{"tokenizer": "word", "encoder_activation": "relu", "decoder_width": 256, "decoder_activation": "swiglu", "decoder_drop_path": 0.1, "learning_rate": 0.0054, "nesterov": true, "epochs": 42.6, "lr_schedule": "cosine", "final_lr_fraction": 0.1}
Rows from block 3 of the text decoder of a small audio captioner, named by matrix and row number. Rows with one number belong to one neuron. Each number is 128 + 24 x the weight over its row's rms, rounded and kept within 0 to 255. All counts start at 0. Numbers have three digits each. After the name is the row's rms in percent of the matrix's.
After each neuron's rows are labels from the 100 texts, of 14848, where the neuron reaches its largest size: "fires on" is the input token at the peak. Only what is clearly more common there than usual is listed. The data: synthesised imitations of 52 everyday sounds, one a clip. In brackets: how many of the 100, against the usual share in percent.
# gate: MLP gate (decoder.blocks.3.mlp.gate.weight, 1024x256), inputs 128-255
# fc1: MLP up (decoder.blocks.3.mlp.fc1.weight, 1024x256), inputs 128-255
# fc2: MLP down (decoder.blocks.3.mlp.fc2.weight, 256x1024, transposed), outputs 128-255

gate.382 051:126149142134130102137138142138120098141170190123138123117142143167108128135087103114102155121091120118127111134125170107137123126112118152140160134111152083144122150131142164144137109124121096118128149154165156150129136136156129147125124138156121128118118136145197181106161155111137115090168147134117109176147101150116162149114144103153082177100113140062118108076136139116120111140111
fc1.382 048:153146112168120115135142148162110084118137191107142139105144142169133159153091072118114152150088115138139130118143171136132102119164102153116146121125164079140129149128148146142115131123123091144098097151157136138110114148111150142125103146139124131112112138136161171126138138099134128070168125102120103161130085143153136129124139086149091150111119166100100115093109099092122116152112
fc2.382 049:125115179153107107127153125119102149107165134116127134116129144127157119114145118176145176115117069117144140113153128103087163155176115134121111120159097071120117104105130139112106131147129165134134101133118171102143140153147136166113105147141130119118109154102147120129147161155157165120112125131089117166176139168166139137169122153148075120137140134104099121100129140093149137141124
fires on: "room" (43 vs 4.3)

gate.409 141:110158124168143110146130113127142140126103160128106098162106098161092113166143135122091134160147121102092133124152090096122155125170108118142078081176141150148130112144111141135083124113103141081145130140119152126133101120115095121128085125128110169144101095151153138169085136172108136135120107132108110131150117168144153113115171144129093157078136164108167156134179146183118116091117
fc1.409 146:117149160123133122137151119107139163125117151115111105153117106167107104177121158070108112132166112100099136126165076085130134128135103135149076088161153148140127094115129132130098110140123149102158142129099129136123112150151102121109094125126112178133101072159164123146076116173103140139134098123144109116168122143133148116080170158111101163074126141134165141136179136163120118096101
fc2.409 141:114147151110137157104138104136087151113156105145129163142143105109110178132136117117147128159092096101145104152106133128106115115113092127120153122140121124101117129119112156132142155138121147088090110100157128157080122114149180126096161148129166157072153124137138137134161136125119107157133160118102157152151115125147156162086117137104118133182104154114091120132171041112167141117131
fires on: "drum" (90 vs 0.2)

gate.763 029:122124142105114170176095091072117109115072124179111146146137137055165105118151168140113118129082135153106120104127101124124170136105119152125122087150105158144099081164141144155152163123129128129158127125126191167161098088113132077133106105096119115138096105129114110097153146166112096115129144127086110092123108132111083128104142151123110166122128105172102097120109121117126121123093
fc1.763 031:129145104164128103107127139167135144118180116091135107107121128197120129115115090112125133121185115114141138134111154132127087118132129127124166140098142111123160170094126118126074113125142108124107117111111082116118152156130105207128164143126146108092143137116156148158094132077120176122118135128191169122142154108172140131146115122124153089139124155105158167146160125149137139157151
fc2.763 026:149108114107137144153129148126112107125116081146135098117148153165141128108118132114083127151162128102117105128115172123153145150106137106133151149126116129159147140085157169113118159129090125179125166136104110070079124153110084168139142168158148142115119155107099145159131135086124123088113124120144149086101135095169164118111118123130143112149139144110139136162114110120144199114118
fires on: "," (100 vs 17.8)

gate.47 151:100121170163070103105164092116105113132149150174107110129133111117161119138141113119140088095106147146167128103120104141075129190127141123117138138121181150145156145110095129129117107113156168104152152154128158157105131148158101175126122192129149089074119132132119112136135145135135152103125152121137143138122115111129141107161124158159137140121139108150105125149183133146133129088100
fc1.47 157:112169131169109095154149125081117096103108141144104120139123092071154145129134142148157081144110179102157115095141092140101133156142145124119130106132201158129139104100126124142118125111194151113128115189117136155097119125146109149131154132156133092114129167134146115123131143143110150111124162145100132133096092083116147142173131150133127128120120106141126152153149177154139099137074
fc2.47 156:108068115153167121170140121114111174168152149089105128179107131138139143131071105122156138160093131120110157119119098128170142142123143120117146154123089136135105130120163153125101090120150140128133165135098114133104104104169111114115116117134094072091149166121114133133168129098133102113122117149116141172142103100159092128105123148126146124146127139112138148135098144080121140125127
fires on: "," (90 vs 17.8)

gate.720 122:129105147173136134133153092153111115119144116122140171147169153152161126166169100105146139127158131097115141129171138122154133089115123140115117116148147095108107119158129093120150146174150103190101086128137143104108136121144155110134124133131107148144137142091141121159102178136173125148119114122143135096154152162141131080138136114160138153082095128113115118194125105138138139128119
fc1.720 125:108144167136159135106132165121119139132127110104081159146183120107145112133122161148125102115121109123176109125160174142142157128141108158136139169113140115142080123167167110097105113132146155125118113114120119142080134105131113104149157095119132132134101141137087127125105174123093094141181131125125116113164121110133112108095143143107109099092115124098155174183157098172137112108099
fc2.720 120:155121103099135106139094166152145082152145164119161085110114149106085145159170091113144073126142133139105108130098121126088129162124149108102159133148157167112127121144072166126123132110106089113170127128142125130136124141101092145097113156136125111127137140119139102087152085110116151119103156113143114134158127119143137145077132136117135075170132158158127123119145111118123119126157
fires on: "noise" (61 vs 3)

gate.401 043:111098131071149141131115087161141143140111106125098135144115119127178191114180130138111151129135120134113110107136127140097131113186175104117129136148121092137134106131100109085124142092135078088142131127156146134165195110116120117150097105154142160106101148137151165137105144117114127109133101106138135097155146092100128121130117127080122163140107147121151132105107172115126122111132
fc1.401 044:154143115166114116136127146116126119101146126116163134094144134125108086139115128149129122127116122115148136146107127116176110163073073131156120161105135163109119136128151152155118101149118166176127118127112089102128067130144135147116159152106140102142157124116088100132154093129125119120095167139142114113099105156147144131138151138157123133117166099122103118122139092131121117146136
fc2.401 051:103133091136096165139122153129125117131142151137151121090151113103094104184118143125127111128073164089132149109147158126181122106062101105136119158110112112085157149147135126126146153132141144167158171128099117113123084159134123114088148149103135091136143110120139109101106093125147129148111146131125076106139111161134124124128152113139137140121174095120099150168146151104155153145133
fires on: "vacuum" (100 vs 0.2)

gate.132 093:125138135147176114102156151132129104085103114149147105116143106117125143149115099125184101112140188105101110155118124123121170100156135130154126110135140145122140162134111106136095179140088156159117128139137112126128148111148077142106106148089091100134089091107153121157076118131114118157161136109084156154114123138153131160110120078140097116117138166121116120084102071118121149093092
fc1.132 098:137134090100100119134121161095133155120101105101090154144111110150133192116154139127079140121139125097098153140080144136146100154121093171124097121130082115146167086088116129134118133152143123086108138086112107150117152114107142127109148148112116112139164156111143131107145139186097165126121124116139128118124133108124132133139108185101150150155147105150142136158120136124149145143166
fc2.132 090:135162135145100138172159144085128141146147114144128111157131114162130135116121148136124134102139145113127092144108129123152117135131106129182105134122112124117121113117099127199117114129097115127170094127144158109131158141128093102129109115138131132082130145154157113119092172132152090149162100131162146082091097114162132154155126118088134143140109127121107093146104171160118107145111
fires on: "engine" (20 vs 0.3); "room" (15 vs 4.3); "buzz" (11 vs 0.2); "typing" (8 vs 0.2)

gate.340 080:129128119096108155120134071124128120116140149118114145170108134098072136153112122175091150155137102137122122114179161152122094085134112168119095157131119093114198120125097134143159102164123132117079131102155129125150137192133122136104095113108112118165118124133120096109129113142103172137120100163114146124137114093117101120089122154183088145092136144129102106179102152135113153116117
fc1.340 081:130126111110137128140137138110130164092122109142163141141089114146136129130117096121125112074151112142150142166116077186147125151099131150134135141119103133146107140103190131093104158106106177131110140118168156163162121138161086096119135078138085127153140141128105150147135136113194098135170131087147197130113104122156151120135145126105155109150079101132101142151179130131120084126136
fc2.340 090:107139130140108146125135115102126121116131144106175095142100134112149153123140172131085143134108127139081054064100149135085117134127135147105141147170088153111106105098130142158144112152115121118128102101124106112125134152165131137136105155159136163108157118145125194133139135137100125144120156119130106114149108113110176132098094151163145148114111142133130121157109139110070120110137
fires on: "noise" (42 vs 3); "<end>" (35 vs 12)

gate.127 079:183115142165131138130110139103118173123147148110122101139137158090151093142123150144112133159111125171158133121124134155109076114090162133133125128126120131113094117135134061111156102153102126143087113123120095115118137136126170114155143104126146151104115156199171103115122069147117126111127112097085138143144121113096062125087114113109134144132123128087168142160119127169134111179107
fc1.127 076:141113137133122143210115101180157135122122123143126074117129148091165116154118120122130101127134120176142143149129129107115082113127113122162125144129130114138108122111126047123129096122090076163127123127137102134140098128135132108146150132128124117109101121201183114129151069144139138164119096116128134171147146117116119122109161128110179099144114110104196127142148121160140122144100
fc2.127 077:127124176128114121098120131113160138146125096144121129132150102167104149145147148133108127110158143134168130079138150106167155136171054099150120094102124139082108120111131143129099088141135191145145128119115146144171163089103069114161104153090165154094139109120118120125153155100112127143119096084090133171127149124104156109120142132129117091103162151142117108125108109083112137114123
fires on: "noise" (37 vs 3); "muffled" (25 vs 1.4); "hum" (13 vs 1.6); "rumble" (7 vs 1.5)

gate.484 027:130133098104121103114173121155117135099124088137140160092132123158132161114168118131133129131135128078136115135159113131092132127127100112140157125158114155152153139127149082113127138118089080119086118116167075129111131146139129126122142127171088121117112104135146160104126132195151130116141108143118114104119143147107113117134088159129160125115152119165135145147095121144188112121128
fc1.484 028:134148092096096078106163141152124169108127080120152156095116134135131119168161131140137132137140116112166135117132101165089120128128123108140149121123113155127136146146194098114131131114077092111093104133162065142098134119096160101130120123148098133090132123125138146093129137189158170119136114125105113132128113167103115134127102158139143111120116118150125153187115146146131064115131
fc2.484 024:128128135115078138126132111157113158147165112164133166120126103159119137138095130124171154134178122150122163100174085106098140114099090166125171118183102094151159114079174119111138092113128118146121112156179079133127149141099122127116104156119151132134113126127123137124155135127120161102135128135090116141115097142153114141151096134133115128132146143164129136102093114132134100096172
fires on: "room" (21 vs 4.3); "ringing" (8 vs 0.3)

gate.638 129:120157118148141139160141133105135144108147148117119119155130099131157102148162174136148079128162112122121161114165112146151122119140127124163145102130134137135108151145140149123097121092129145108101104154082176104110109165163093104137122116108129087102156092117170179117151178115184154146120150094118138122128122147116166129101155101137123102158101131106131136123141121162144141138120
fc1.638 131:128164109184112142162138152070107162093118124143115126158140096141139107154153160144126075148170098144119149113165125128130115128137087103131129090127134119134118159134101133132114108112122135128121141148074175120135096163140153099114141098131103116130149101138141161118164171104171150136105162101105144145138098175134179119105148098112122153153093152096100125159159110142126141118134
fc2.638 124:144111140157103162131126150145086157125109103108118088103178086126098137136150160125130123157124172106178139134101137137110148082114134135129091139120120114151118098130152101135124128116137119119138087157101148168070090154157109108104178151123168150133121125148118141130144117147095139140099125115124110179154159123135157152124107082141055181106111112138116159134161123111100118117099
fires on: "drum" (23 vs 0.2)

gate.237 105:141147192158092154156139106153108145128149109115069119144111140119147122094094116137151109136114159131166134128110122123147089127094147114100156100128109116101149140133142151124102082146154117150135139169150140147117158095126102090176150110117095106111079100147140118108081140132140136164141192116117186127130096141126142148092077094143087152125115125079095102125162139103128172146111
fc1.237 106:184127151130117118145115113141140140145134125114117120116104119144142102124132160118133131077148156146139141118101105148116121140100137126113128085086102136108130121142140180144091083108104117172143142140168128120100149135116148122133128117103114151106126079085097150124100130122142135158148172130154141127131129131126133142055105147139109125162123124051096110141118171118166147120136
fc2.237 085:168150161095120135145167109121141147106141148157110151122119102113143129092121107111123142139153149078155103123139121086140149152136099134157163116104102134145145140118128131137112143137121129113119124103138125118143159122173149099090167128139144122137137124088126153122099173098112166181147081132125120100124141145133127128119105105133129154110135173147118117102108164139107150116110
fires on: "noise" (33 vs 3); "rumble" (13 vs 1.5); "muffled" (11 vs 1.4)

gate.377 136:137097181128156135154104098121144183182139109188126117130139106133120142126139166137137154119096146129158144115085125120117110105115170142143118116158134127103112127127069068106131100136164184131140105173136101127135107173128126133132169159111141151107085117155090088143148125110080102136106128124164125113116133113157132138121122131091128156120103151107136107147076098127099154074140
fc1.377 140:132120167138161159144100108136114171135169089128112139138125102114088161129133126109129107093112146093121162141098135101095109073097164151152121102151114138123111119130107069124146097111182188149149113171124122135123133163145139172121195169132159145102113085160103119160137111123107127123155159138210094131098144102160143126088140119118121143088119131127152116115116096103117150074136
fc2.377 161:114112126102137082133156107125121153164107147132142155129099109122126115117129135137163109123118128129141117142152177083123148155123095099168128096150158127129125159127132106129113118157147147141157141145149127121171111102087062093128132120122133126085098103157150115101153091136137093143130111151080102143118198159112114094147083111170138104112131132107109148119123174117150159116120
fires on: "room" (21 vs 4.3); "noise" (14 vs 3); "muffled" (10 vs 1.4); "ringing" (7 vs 0.3)

gate.515 011:128159149122131146119108134107122099115101153141125093125113146158147139095111163112075099126167093128125135095128143130135141109143077117156163110151113153103099142116117147170094106142128133120158149105151084108121125118108141133079121152148100137137078104103126137119136142136119156137129116182161141123131122119091110106111129173130131161120149134133123195112133180094131080119141
fc1.515 010:142141134138132185105095130138105099080141069116130132118120090116158126139140159090092123119119151159092100105151144110103138101147137132121108149144146138110072143119133129145134129172122147136102142139146079194115096107077139108122105158152147137152150173152093157155150130110102147099102184113142144111119151177125094113162143119133135154077166151124092094128129157126127149133127
fc2.515 010:124140146132118190106102162146074093110112089150112149140121150129143187132143125146118161102119177152106112129130165116162132095136127129114105151123142126129088178133104112104083112116120120116114133125152120199148117112090137127139102104123107144125141144151128128138122141144103132079135132099154131121107201159131130072120116104132123115113145152149153099188099117155131144131158
fires on: "in" (100 vs 4.3)

gate.371 161:132136155096113175159149150122129141139123140147136161112179078144115129152148125159101126130129144128103159127104128135103104123111115101114121107109126151097119102145144122101147095123155124088119137143092131105129080134152126175083125148126135174132112102157117080153149104131137159136106148202123144146142110112152131140149129090147129142163111120116148122102172134110101156084100
fc1.371 152:062128155146132143145102101155132170107137109132113164097091087120136123107123121122120122111131133135135130168152096136104111096147111151098134096114130163077141067149140124123145131145141144133084141098088152138102104123167118138132116115157126112151129103156115100098158110116193158128131134145153135147193147143151115139162156102180120139126123100125109150145137151116130191087104
fc2.371 168:116112155132116075096133090085137154118162154150171083149138117125072131152149113131148159160146122095150177124150160106165141149132117155102168109166116119143120143126127107141108142119130119120134148115125198122124121109088161105150132129146142144127125083094127162113119136112110056129136147112074134165137152118115111173124139146142159118126142145088126103177132119135165106101120
fires on: "with" (100 vs 6.1)

gate.728 102:177170111116128105115072166096131126127164128137095100152128121124100164138152133129134107132115152129109124109130138164142114123139136155134119171132152147133126076122109085105144144153113108127112134139129107138145150170074116164145122126092138099082108118178147105156133145140104136095097155112144102121111128180087140144117125075099149171121118113085124056133166114113089119142094
fc1.728 102:135097182164135132172139123173116171162127134118142137124107143087142103103141136129154120182117112128189134147115113125126129102110090131167113095160119105130160205176132130106093112114121151162141157170108116118131116143100104098136167175125124121103131122148178091140137145113134146115115141109124173153108098110159156141114097157142170102130136114169127156115122112140124148104121
fc2.728 073:156122169146161115127112115119122171113144141133152101144109120130137149159179109111124118152111134166121121110156117121116146134103094105152133151131140117121093104086133135136167128095117154101205112160137138164112139157112120121197160122140130124117160112147138140137143093145130138141093135143067098141080091130114086114145113127138147102112120137100126118147104122105153126138111
fires on: "noise" (39 vs 3); "muffled" (28 vs 1.4); "hum" (9 vs 1.6); "thin" (7 vs 1.4)

gate.449 162:114101132143134105123160109128143125126139130136152118114121156123143113143109121131127119158133146131182159163105100100142092141109122129147158150119160150133121135129121135137067121125050126127147136131101113145135149103110149128168122147108110156094125132156171094115122161146168111172157155126121127153133131155112152151125113147123097144162097072076112119125113132090153161138112
fc1.449 135:134140115143139111114141104086131100087111144109149104120084134093149103134102110143145161144138115110134145128149109131114119141095155152128106097163153180112124158130130149130172095092042131111121126123108110136140154171148130093166139129097101165135152166106119148140155104159163115126130143171154109141086177110164133182140149147140123115148140088112137143108155140162148105131125
fc2.449 143:137110178148087139112113094126112104109152105092117152131157122108140123111078087154117166146143133124149104147152164119113129081093114106119099118147112165134183133120114105143081109125138148131079102157105100171137091115135172127145119133150122112136136168111120144097137089108133129144150112131133157131133151131138112158105099135077143091115149102150148164148123110106125171104136
fires on: "engine" (7 vs 0.3)

gate.179 136:117178145129144110072112124105137106115142151147150131087111132127099150171115147162133083148119120147140126151162145151100145119139117140117166151129169149124138103115155168142129105146129135096144132149167164103147122153144116142136139092084162120121085133142106150109086103125089124107153121119106138155129159198102110156164105097151138143094104169083151128141124149127143156111175
fc1.179 130:124089106124172141120140109146151124154135120093125124113164101149080131117163066115168112114168108156122147109118176132124164123128115095124100087117126139158118171127099086128102139104105144131169129157115110116104111143140130109101146179163078129112128087105158152091125131139123118110145150109125127118171131154181114137103096173144111157148120126114105139093115129176101110135136
fc2.179 102:116140154153115145105154162108137134090171080131149103139124130124113115118155139051124102165122096167118134120130105115148146137122117137130152131142122136123170163159133156138151156068117162153105131121134103123118130102127179098151141183131116140124093118145115141111153172142136101166165130104109103136105122164143212086152111125107153133141083136063118126088111106143132095147142
fires on: "room" (22 vs 4.3); "stream" (13 vs 0.2); "doorbell" (12 vs 0.2)

gate.645 148:110181158155104116161114091154131104097126154115165077138103120127092126130130142158148100131139090103090155099127113121119125169135132150168116106119148146123096154120122128092137121116133160166182156132143114128103113151141136137134126157159058113158139157130087112096115161139130133127137130132143143123154107135096125111121100143123142100146153108171138129140102124152138109159110
fc1.645 141:116140124142139145159143122098140143168114137126097154109159131121142141112129089122137128138139157141118115149101145141140100115104160118105156138107124128085127114090127133141083135139113093110105114155113104169103148100141171108122125087117143151100139117127176147124123124108110124118131137109133097117116166102133157152141104107129124158117116130096137169112137150108091119155074
fc2.645 133:147150136142137138142122154124112100112140137092134092135139108132027117155119138118123125116140091127152169094120091171140119094141136128144065157159140113103133069129110097124130116114098136105119181161130157118127124128127127063132122092156180159130144116125127135098166144113144140135116092128139113125122174171120165099142134099134108131160130120156143132114100163129135163151122
fires on: "with" (99 vs 6.1)

gate.443 044:108134105118125134146103168118126160053107115122167121070111129119095109112093118139097146176133114088101105135092110150120117140147125089104170162142121143097067101115156134136116133129106126095159181142161148080113102124142174128125166136121087099148173136133143129146148183149132116113125095128123091112154159116173092137143116137124177182155118120121116140181167133109132118133102
fc1.443 048:121116118113119114144079130178121126117129152112109122128106095184088125115117135120138121154106155112127098104158102136111125171129104109148143132132105143171114126153140095127181089126120156136131118135111100125124164101156134134126112112127136121125169137096132135098115101161101122113089150166133148110145127161155142166112131126131139142129121152114202143158132118165192165155135
fc2.443 048:119149131138114102114076168149115121119118135104099089137152113133166123079113160135130164179121141103076091107164143119130113135151142166164106129086087072148131151144136117141109129143142082104123141160150134118098130132165123126123110179145138106129126153114181094133153121077137141100169099102166140086121119121118109124111093117109145112139137133085112097118157128137093133151118
fires on: "room" (52 vs 4.3)

gate.97 099:149134140138142185122087172120078142121153150123086151158182128147133153073109143130121117146111134144127121144131129109083139140129164097133136143176156127117073178148120101133102118112134138080080136138149093178096078162134110134104120147150157132113176091131102139125121144141102144114119144121132155113123145107136125092116155142155110127124136160160153174125137141119078134127180
fc1.97 100:143138168116147191099106164140099064134127144121149116107126122118126100117096162106066132110108162117115136130116146146114134109125118134143146139110150088114128149106150139143086104191141137106126152105122143123108115108135179126137127138115183139128139119140093135145120126163133156151100127083169123104138156109153138108147109173140169120121155144144125137127153140139094071123135
fc2.97 103:099130181091166143076114164153133137137100126106131149141133124158144137127116134142103134105142128134119157079130124118114165093121130116099104112176107146125132145116114079159119120133177121147092143098146049131114112133123145148093113125131123151139132140124141170125084136126144111131141117103128120138136123118124122110104106100104134192095130141147126132177095129145138084140149
fires on: "in" (100 vs 4.3)

gate.626 104:132142139138130141139121137146129117123126103130137152144125146094147103104083140166109110103163124097114167159092104151101142106122132133097125144120147167067083132150130143124098165117113102100117141099145140120141122131117154157137180110138083110141136168158145130134168160115115105124168068143088127113110164095139167117127112137111125108132101130156118130134115112091123098159130
fc1.626 118:123191140115112118098140162184155102146128118122109175161123126126158101084134127099149117152134168091114138087153109145132191149127143117135113106122156124123076161146109087113105107150145093151116123146162090133152120079119096124130133143120136102114141162131102126096159120137137120143135126146125140124111134146091128131121123161120085107104118135138135128134107113124153143099146
fc2.626 092:105101148156124085129079150142118103137103139104093089149147154164142116104114142135113162142085131176102119117156138120139082144129137190123085113080135103107098135157106111094123169127146110111093127157110131129111102113148148145130145132147094160122125138133169128149121102111103133088134088108092141117114103068145123156102102141127125083113103169138137116147125148104088142149131
fires on: "with" (96 vs 6.1)

gate.351 067:139188147152122190090110199119077110123109107097158126106144126111134167086095115123092118118098150082133134118158118111098152138131114098177124115145123114126104140126134100144118153211113121102123135089142097139101103120122163130097095143144148139131163137114087121158122156146120147117114127123124132073147143125132151109128143145135107105100141081142144136098121173105104154137130
fc1.351 068:114053114128133067153162090126179154102116152160098119139130141122131104177142119162120134155141119117126132109131157163140148138134136150089115123094133143116171101130116160141142119050144140153131105152117137102151157160148104130159154094103086095110101142131168129091132129093143126121145135141136113177117126114156124110119110122097156153164105136083116107157139098146154109131133
fc2.351 065:129094069153085154132169089101129137092171165131122141151098111121124139122134102091125130161112128108100095128125137126155088115140138117124100151117137105106129162114137159101169130125130083096176115175119190121113150101132095136161140146130129097135147093108126091128129141103137132174110162144153146162118127149104158142143132130105101063159095121107150105115142127124137135134097
fires on: "in" (100 vs 4.3)

gate.746 157:116144132124145129122135123118134117130102126130108147178136137122142137154124108158120110124146101136131203154112099097124180110113123113111188136123126133150106138119131135112153146106125127127146148099093082126133175140140116139117148128126115116145141146089123098138122111073129136149145128119101103132109142137175141129170144156114118139110079126118167113096082153109121143155167
fc1.746 157:108155102105154132138088155178149113097091139117139128123133120115123161125134158163100104086128076119126128100101113140127150110142161139117134122133128118176140129163134099109155149084138172112133127103090133128103136163157134130133128096146137103102134129067134115167165101107122169144128084134106110095112139159131160113120127139147121126082082147117133128155113165112110132171151
fc2.746 156:111118106166071096132155127131091160176143097139109097142121097137096152159093162130121117101126128127149125111161113096152129147133117086125146128081080109110133109125149132188141119172133128132092123144142130179122155102139108144093129105130088124157145123135154147148074160124094107160101140136163153172119157125107159153133106135087110115152152116124107087109130123171089156148133
fires on: "with" (56 vs 6.1); "<end>" (44 vs 12)

gate.35 172:135121143105138148107109106090129129113134084134129129109128101135159166119148128091148195155163098178095133135111105179142159105184216124095122095121128117105103095134142106130119142126129132102154162136144148158143137131134143113141135109135154172100107145142175161140114174098128110112125074119133121143176154117108074130136115126122099116120084134139109132132071133128108101133121
fc1.35 163:089091173092160127157140118147134140140124083108112137141123124117151133156167140106119091114132147118090154120113142127118105131185147131158119135137122127127174119127107082126148139110137110082103117110170148134113176130110150123127093131147130137121137128147150165113099150152155130143146108081162129129134118077143116127119133121078124151118100169131161126094124186109105123101131
fc2.35 176:135116170122139110111125122127130096119115140112110167164110148137161130091136084140124160139168091123078102162134131141112131180163149136105114143135127132122105130103107120118125120125123117116075095104178125164142171129109159105138116101137104160118131160144105134143144112146131152098113078108138149134109148067139135139128133124128098094118058187133175120088115124148126124105165
fires on: "vacuum" (100 vs 0.2)

gate.589 145:119137130155145161116117073063149133135122188161082101159148079123164144136121150138146159135133107152130113148132103145179176103137114126141087145168136140115088100123127150144111142108132119115148123102132130158170139135123141073122140177116133144178118108104134106070147169161133105146125135136112150099112140138130067135094152179130104168162122096119117136149092146132098116123135
fc1.589 146:164144094105120098176112152169108153151152097093158156116126136160099115124093131105113101112155165097099145113134146127111081128124125135106151102101117116136187162133122112120127156137132120119118125142126103113120129131163109173148103109167106089074149123134158174195092101104113175104134108145153107137108110124142139137129098091111174088143130151104146115072146097123148123134115
fc2.589 151:138137123155114131113137162103130125108122121117124124143148167140143130110163084129090119142123114129145131176123143141145107122116145139122129151131098136091151125110127132118113135128111151127140101083128094116132156140115094140119120140171147132145156135130088130165118085096130086120097141092124141069134125112147141089059102109162127124176119131125128171133103131105110166132079
fires on: "," (100 vs 17.8)

gate.403 141:144148115131088095169132119180122154143112139150131073151109098102144086132164140162151121105159142133188134143136154150119072145172110162115149166106140133139121157103153087129101141144121169111102101122136151083126167125124093154106099109124138099121125133131090136122172129135130104138159123137132128092103126118101094132155131156146143115149128150098171165102121122103147129177145
fc1.403 130:114138147137114079159115110120125134140120124125121110185085117130178171170136139141116161119141131119160140117107135144146068129102099144118166086053124083158138147113143129134088161152149147162121162105116128104094176131120117105089130107119129149117121112144166154109112128121171118115124124095175120154089096136124139124113157134150147114083138098140091139147149155106133088141091
fc2.403 153:107097104148152124143117121139149116086120126113102153122181114120124121129165129127095113061113093101147136151167185138120158130130124109122147135118158135110125096174140129102166095107138127109114118128127102088112087172134108143110168138144146145117158118146141175096127122101154104136131134127151120110151141121161130098116107123127093143117105147137124088048116120148108140101152
fires on: "," (96 vs 17.8)

gate.500 136:084095140098121195142139136197170145157177067151149121163094155164128131117210162092113113153177116108117122097141089144151102106112122156059143106091156125137117101093099091137151144127132122134114140102120160123125151156141124130105096133141108136127129163118156123145147136131100139146126139100104131123131135122139133139127124113104142133161128165098121121117122144145123108133124
fc1.500 134:118101161120102140147115137142152130167148117142117125102107092153100195108150140174152176131144150142120110124140160149107111125144129085115104156149088131109156127114147115097115155084113134117102121119124171115137136140118118095122127122097142107125144132123121110125081137127111142090086083117137091119164121113113128119156107169092136150133133111149108129167139177107144123130129
fc2.500 140:110136175163146104135151154141126118135080105127082122131129136124136150105129103150134132108178132099119104164125105118142085168128207100166137126142146144161118104105117135121144139147113168112119092128166121098136109114138152133154126123151134136118145143115157158121116125098145141098139155133147159129138118118094087116141120154082164108142090153145170078096178110109115121113199
fires on: "vacuum" (100 vs 0.2)

gate.619 050:113114123139114118166147172107117158105105126117192110138096153121084121141091080116153138145097140100119106102133074112122133110154134104105137135124131115089114104087122146121133192135098112121150196148138162107108097123126135134135147132111084119143142145087130121128119164116063085148142122122093127131143160117122148144166113180157128126163128133130113119158130110109090102111144
fc1.619 052:111164120145122158133168145118154146121133145142164164134132160112121129103137110132117113082156080077126164143149127127143077138142091076129186147107130083154105119104086103115123143138141143134099150129125125092123117123126104147116173085104095105175111118144179109162126180116145085119079100100112141077169159122140157134161173138166153123118140114116131097116140165131107133132128
fc2.619 049:151087131113108176133153126115140159142121136109135166138158147113125108112149110094137110130179104130159184120116135149133150078124146119125191119119128146079112130084041164103160117128092191128145120108125151113156088147083116130125142118080116119129160106102142154098124137108096111101064096110117114120110099159120185117138162152141148130107165159115128155121100135109113128163118
fires on: "noise" (40 vs 3); "rumble" (20 vs 1.5); "room" (11 vs 4.3)

gate.233 161:128097141066151155138151149137146150123129092163150146133097100143086114119138139112108140128129139136134155104146107146123123137105155135079095108139151148112100139130096121119135131183104156157156167118123083118111121167143109101146142114129154121118137105142116116095100114133136132122110156167106107096084103143152145106111075122120147157142144094163113133145116129173138188130111
fc1.233 157:112139144123129142070159140117136139164145125147139095130095148143125122044090146187126105147139136152110161110136091094071139094153122098118113106169107123125102135108156165116126116157115167131167123091176110146113135121161120155146134106053185130094127133117115134116126131139131117114120093167134097059156139129162134137158100137097156124125124136120163115122100099139129157115119
fc2.233 137:141152155160154178147120132129112141145128160135166164126111142160138106133159135049131114147147116107125136092134145113120150091169135101100100157120144050086081146126110144132156130112113091162152147148113134135135098143103120142158137147148122140156138089143113155114125127100137105085091156113140110097125140130148156123106155110147123121135132107123150134133139091087131120120138
fires on: "engine" (31 vs 0.3); "crackling" (11 vs 0.2); "sawing" (10 vs 0.2)

gate.135 155:139149103113121193123121171156142094152134130136121127098156093098096138092088132136117092147092161152093087082109159101111105104182135113129124118132150106084132148151114095111097147170123115136109130111122093128154084143140127078102166130143126128100129113078118154151125122124098125093074166126127117130077145126163134127116142119193154101088111163153129156117163122098103114130155
fc1.135 157:114099150142131101149123128134134122119148106139106090170149179131123111145153113123151180127134130109111129134124084122090162136070146130127128115120084159147139096122179163121194143120161147146143120163133141137112132112131147154141121154132123124126148138163160137129105148128110102133151115137105152147118128134088141103120146122153098115137139091091076124128125113150178139109138
fc2.135 161:152130123162133125147126105145129150150129148126148137075143120140152127136163119092150106173128150096109108141146076118136109133085112146119116108113137095132127100176147135132104118106136161110122143121106120135130113133132118138196119101138137096142156173101157098135158137141082120185077143150152168156168143088118129157181140185124105133105096151119113100072144129122138119120142
fires on: "in" (100 vs 4.3)

gate.141 071:110115142110126164151154127133090135116094171114099098128122153113131133105134149104131172110147126108156134134151101132140101140161081124119168135161136139130118127155159166124144089144105114119121129118144086088154145135153119117153137126112141140127132106146111158134168092146154174189145141117130090156152093129089133142098130135153141130175184082139155169092122140116118106132117
fc1.141 069:159194142149124151116115151129132159148076079131166119122110109141099107091064119127147085104134137111129149193127103120142130124133121109124120115098133145142094126118090106121107130129137151156147121116126167150119127145145106133103105116144121110103143123111161139125104172125128110112163112161148112109095146111132190114145111125101128134116120167137154101147125199116118121149156
fc2.141 078:071112102110110142146129126089162118150153108158111141142083158105108119080124140127134164136123105111118144125138108098117149185074175192139109109122085127131127143120107122124117127162121071139120138170133126105178075152149147072107154117123116146111097155127114128149133094136143132118121130118116083165165146121139121102116120114185116153133145108097127141100175146126085143139117
fires on: "noise" (43 vs 3); "<end>" (35 vs 12); "hum" (10 vs 1.6)